Weights of a small image captioner.
Training: 6700 steps, batches of 128.
Data: 72500 training examples, 11.8 epochs.
Rows from block 7 of the image encoder of a small image captioner, named by matrix and row number. Rows with one number within an expert belong to one neuron, the router's apart. Each number is 200 + 30 x the weight over its row's rms, rounded and kept within 0 to 999. All counts start at 0.
Before each expert's rows are labels from the 100 images, of 14976, where the router gives the expert most weight on average: "responds to" is what is common among them. Only what is clearly more common there than usual is listed. The data: rendered roads seen from a driver's seat, with toy cars, trees and houses.
# router: router (encoder.blocks.7.mlp.router.weight, 8x192), inputs 0-95
# up: expert up (encoder.blocks.7.mlp.up, 8x192x192), inputs 0-95
# down: expert down (encoder.blocks.7.mlp.down, 8x192x192, transposed), outputs 0-95

# expert 0
responds to: line: no line
router.0,257,176,223,181,225,249,170,209,166,144,203,228,171,217,208,225,152,195,222,177,201,128,240,161,199,198,150,204,230,179,173,239,186,242,165,191,194,241,208,190,222,210,216,239,213,225,201,193,164,219,222,183,183,233,210,212,223,167,221,271,249,174,200,212,223,252,249,200,190,180,158,183,151,218,169,121,181,193,192,215,210,179,215,213,223,187,199,192,183,192,195,202,231,162,164,188
up.0,131,200,193,198,203,166,211,216,191,209,205,184,217,191,177,204,198,201,158,197,202,201,200,201,199,200,196,196,209,224,200,204,197,149,159,200,203,177,225,194,188,201,173,204,198,198,200,259,200,200,197,187,200,206,192,198,204,203,236,199,199,205,197,53,201,217,200,201,200,199,199,203,197,106,180,200,162,162,188,199,192,190,221,200,204,156,234,200,198,196,165,197,199,200,200,192
down.0,199,197,197,189,203,219,211,200,196,188,198,202,201,198,261,248,202,128,250,199,208,114,200,201,200,198,200,200,167,202,197,54,178,207,202,100,199,200,200,198,209,200,201,238,199,201,200,214,200,182,202,183,203,231,200,200,197,202,197,203,194,201,200,200,204,201,196,328,200,197,199,202,201,200,197,200,198,227,200,200,194,202,214,201,215,197,125,200,198,201,146,201,200,200,197,84
up.1,210,215,118,207,142,190,212,200,200,200,202,178,185,199,193,208,179,196,200,200,216,201,387,201,225,206,200,150,200,200,230,200,200,195,186,199,200,200,238,399,146,200,203,210,210,200,196,186,199,210,200,201,199,211,204,202,202,194,206,200,200,154,195,193,160,200,203,158,201,258,194,110,200,198,199,201,201,179,171,240,200,198,198,199,254,197,200,194,200,192,191,200,200,194,200,106
down.1,200,198,326,196,200,199,216,217,191,197,191,202,206,201,201,70,197,98,182,199,249,199,198,184,81,210,206,191,198,199,116,191,199,200,199,191,219,201,200,200,239,198,202,202,196,200,200,193,218,198,239,192,203,213,186,188,200,204,194,178,193,237,199,194,218,200,197,213,168,200,203,197,201,201,197,201,186,200,173,202,200,207,204,213,199,201,199,199,202,201,125,200,208,200,199,199
up.2,203,194,201,198,159,197,200,204,143,199,220,200,199,204,199,208,105,193,206,210,155,200,202,200,213,207,201,202,199,153,200,200,200,197,184,139,199,213,199,200,200,200,199,205,200,201,201,200,196,200,201,209,169,205,207,207,199,197,204,201,203,181,201,200,198,211,200,199,195,277,200,199,198,199,195,156,201,210,199,216,222,197,196,200,208,200,146,228,200,198,204,199,380,199,200,200
down.2,201,212,205,197,200,209,206,200,217,202,195,109,201,201,192,144,193,185,190,168,228,202,199,190,196,204,201,200,251,200,190,199,193,199,154,200,200,202,144,303,200,199,206,200,199,199,202,107,135,203,196,114,200,203,198,207,202,200,198,197,198,212,175,195,103,164,224,208,185,310,201,184,203,199,200,202,200,180,195,201,184,200,176,205,199,202,209,198,201,158,197,202,205,187,199,199

# expert 4
responds to: bends left
router.4,198,176,168,224,171,170,203,209,230,183,212,152,192,193,200,213,174,185,252,238,254,207,192,214,149,198,171,200,181,218,206,160,234,243,131,146,134,227,160,161,139,195,162,217,221,225,232,190,158,129,173,202,163,236,256,240,162,204,180,195,192,213,197,193,184,231,215,192,243,198,180,160,215,242,190,204,250,216,184,234,198,207,175,196,173,245,251,184,199,158,198,234,239,217,215,228
up.1,202,198,199,213,200,221,200,199,207,200,200,195,171,208,275,132,162,202,200,219,170,205,194,198,201,198,199,199,202,209,200,199,212,200,198,205,200,293,200,194,200,200,202,200,200,201,197,199,200,200,195,220,200,200,200,200,202,205,199,200,199,211,196,200,176,202,202,199,201,189,203,201,201,198,221,209,201,200,200,199,202,206,144,200,200,200,69,188,161,259,200,212,195,204,191,197
down.1,199,199,198,200,203,261,209,156,200,201,200,336,200,200,205,201,203,276,200,201,200,200,196,197,249,193,202,277,227,204,200,200,179,200,200,237,203,200,244,200,196,196,200,200,200,178,201,202,203,200,206,182,275,128,192,199,201,198,199,200,197,133,200,199,213,200,199,199,150,200,198,262,199,200,201,201,200,176,203,200,197,200,255,200,197,200,134,199,200,200,200,59,204,200,156,199
up.2,200,183,190,216,256,206,153,218,191,197,197,191,200,194,234,200,218,210,163,172,195,240,209,197,200,205,335,210,200,199,191,202,197,129,213,200,233,198,247,202,203,147,200,200,178,199,201,202,214,246,176,199,178,204,119,198,264,193,206,206,200,180,212,196,229,199,190,197,160,163,199,217,192,200,179,200,194,193,197,208,257,147,208,200,247,198,200,200,184,200,182,193,213,258,202,204
down.2,215,206,202,199,173,206,184,205,215,200,200,199,196,239,193,205,200,199,215,203,196,187,200,199,200,199,116,196,234,201,200,231,267,341,200,174,163,204,200,200,200,200,193,204,191,219,215,231,196,198,78,175,67,229,200,171,152,195,208,222,203,202,188,220,178,232,194,192,209,201,201,202,203,180,208,198,206,200,189,218,200,174,197,200,195,201,219,200,203,175,200,200,204,176,302,200
up.3,195,181,188,182,200,199,206,204,205,266,209,204,196,255,91,202,201,199,204,200,165,200,197,203,164,192,187,202,220,190,204,193,241,217,172,192,184,206,200,198,199,197,200,199,206,200,201,161,206,191,198,171,169,231,203,203,199,200,200,200,191,200,211,196,196,208,190,208,203,220,199,209,198,210,200,201,180,181,251,203,199,200,178,200,205,121,196,199,189,193,225,198,264,196,205,188
down.3,187,212,213,352,207,191,199,193,199,200,200,182,238,166,201,203,201,216,140,200,192,198,199,198,234,200,211,203,80,199,201,200,223,197,202,206,260,171,129,196,206,200,120,201,199,208,201,199,195,200,199,200,194,175,192,181,200,205,200,171,202,207,193,200,195,200,211,199,200,200,200,128,200,204,203,199,199,203,198,258,197,179,240,200,199,230,201,238,200,221,212,199,184,200,202,202

# expert 7
responds to: snowy verge
router.7,167,237,214,194,229,148,187,188,207,243,233,214,216,154,189,219,172,199,151,195,135,223,221,228,212,218,244,193,212,197,208,221,173,150,197,221,221,165,180,190,208,151,198,177,166,184,201,193,225,239,156,185,229,191,189,185,194,157,212,199,217,195,194,187,209,171,144,260,198,261,210,274,176,243,224,217,193,177,209,178,233,213,152,133,257,152,156,209,222,177,234,134,223,242,208,202
up.0,201,173,198,241,200,188,200,211,239,241,200,212,200,199,202,198,200,119,200,210,199,203,201,198,197,229,200,205,200,154,254,126,200,200,206,190,200,252,200,199,200,236,200,198,200,200,219,200,211,200,251,227,205,200,200,201,183,200,200,200,198,192,202,202,200,252,211,201,199,174,211,200,255,95,200,200,258,222,92,199,210,200,200,200,194,199,263,200,280,200,171,200,194,194,181,196
down.0,284,201,207,206,222,194,202,199,199,195,204,212,200,219,184,193,203,202,57,280,218,200,199,200,177,189,181,200,229,224,176,213,237,200,87,200,146,249,200,200,200,211,192,196,193,199,201,98,195,253,138,207,196,195,195,200,200,203,199,198,200,199,227,182,197,205,203,199,208,263,209,199,199,179,200,199,151,182,259,218,202,232,201,208,200,211,198,239,200,197,193,204,206,166,194,154
up.1,200,193,205,210,201,200,107,163,201,198,204,200,215,200,200,196,348,77,202,353,203,200,200,198,200,200,243,195,213,201,201,204,199,201,203,202,200,200,201,206,194,207,205,200,196,200,201,200,200,200,201,198,123,197,199,196,200,198,202,202,202,197,198,200,202,206,423,200,200,193,202,167,201,202,200,200,200,201,200,202,200,177,199,200,187,198,236,151,201,186,196,200,193,201,200,200
down.1,201,201,200,195,217,195,87,200,201,199,200,200,212,130,201,200,199,204,198,189,219,200,200,199,193,197,202,200,210,199,199,200,262,201,155,199,201,205,200,211,200,221,89,194,200,211,204,198,200,201,200,201,117,204,204,198,199,212,200,197,198,201,357,209,200,200,200,197,199,204,219,205,173,182,199,199,247,201,191,183,192,201,200,204,207,194,198,212,198,208,37,199,201,247,201,200
up.2,253,205,182,201,194,198,113,296,200,200,201,200,252,284,194,217,201,200,172,197,267,202,214,198,202,209,201,197,200,213,222,239,209,200,200,219,200,200,206,193,203,192,201,198,198,199,201,184,200,206,188,222,120,295,201,188,207,199,170,200,191,196,198,220,268,207,200,197,200,200,199,200,202,197,200,203,218,236,200,214,239,286,219,199,206,199,198,200,242,198,153,177,180,196,271,199
down.2,195,188,200,200,206,206,84,217,200,202,219,181,208,200,199,202,200,200,201,198,191,196,316,200,164,196,209,216,181,194,176,201,200,201,206,241,200,200,200,249,203,176,201,203,182,229,199,212,200,198,199,198,114,201,199,261,200,200,205,205,290,203,278,203,188,197,176,133,193,202,201,204,199,214,201,201,154,210,234,199,200,141,202,201,200,202,255,213,200,153,200,200,198,225,200,250

# expert 2
responds to: vehicles: two; snowy verge
router.2,194,214,184,240,169,213,202,220,201,221,186,188,210,221,192,178,269,180,147,160,179,194,244,248,229,173,215,178,180,176,205,181,193,200,270,254,232,188,192,214,200,247,198,168,223,171,143,204,182,211,209,245,234,196,209,191,236,236,170,201,153,201,214,205,233,208,220,142,204,150,165,192,296,169,204,252,224,241,181,179,207,205,214,198,163,193,194,177,230,208,153,202,140,177,246,199
up.0,202,303,256,199,150,224,276,215,181,200,196,199,149,200,260,232,145,293,196,54,276,208,200,186,201,237,199,200,198,215,203,201,214,200,200,198,222,197,195,212,205,200,194,222,200,200,177,159,238,202,192,204,200,199,196,201,203,176,192,200,199,203,196,246,199,151,200,197,162,132,200,68,200,200,229,200,200,200,191,217,181,204,246,203,203,233,152,201,226,200,192,194,200,197,154,201
down.0,202,197,155,200,203,200,201,236,200,199,199,205,196,202,189,164,200,200,201,214,125,201,119,201,172,201,144,215,223,169,163,165,257,199,200,199,198,206,200,147,174,206,200,175,244,199,201,200,202,200,183,200,129,200,203,200,214,269,202,202,197,201,201,200,200,200,200,250,200,204,178,365,188,200,201,200,194,195,163,155,314,202,183,200,200,204,143,200,200,295,201,280,200,198,201,152
up.1,229,186,200,224,203,200,195,204,166,199,177,196,209,183,202,203,200,199,200,266,207,222,201,200,200,199,201,150,195,198,185,196,224,188,202,197,201,199,199,199,128,188,185,205,146,203,200,219,198,222,187,156,190,200,200,201,198,204,257,206,275,190,200,148,200,214,200,200,231,136,201,190,169,100,200,183,245,201,197,208,239,135,204,200,293,197,202,201,170,200,74,210,242,200,228,203
down.1,200,199,168,187,188,227,264,192,198,153,198,207,194,202,201,202,200,177,201,195,200,184,183,192,190,200,150,200,204,200,185,178,200,253,202,199,210,202,234,166,203,201,198,201,220,144,200,186,244,200,212,174,194,322,197,137,197,202,224,222,120,236,199,200,164,242,174,208,175,238,187,211,197,203,199,199,183,200,200,200,198,200,203,211,200,201,147,161,200,200,274,199,198,200,200,205
up.2,200,185,303,201,201,200,200,201,185,244,102,202,198,199,200,215,201,209,197,197,245,199,204,169,199,196,228,171,199,200,200,287,204,200,200,200,200,198,202,204,217,189,233,199,194,225,200,134,209,200,200,201,200,187,157,218,199,196,201,200,284,109,204,200,199,199,199,201,200,200,207,156,86,200,200,146,199,184,203,218,201,200,247,198,240,203,200,200,197,200,200,198,200,200,187,200
down.2,225,195,177,213,201,198,200,201,200,130,201,203,201,240,197,202,200,201,191,202,200,200,200,200,283,200,200,200,200,198,200,198,202,203,200,200,118,201,152,200,198,285,200,204,200,203,191,198,200,200,131,200,200,228,203,157,201,200,200,198,199,200,201,201,200,200,197,271,205,203,200,200,206,199,200,205,378,200,199,201,203,200,205,199,200,202,200,200,215,247,199,200,200,200,200,186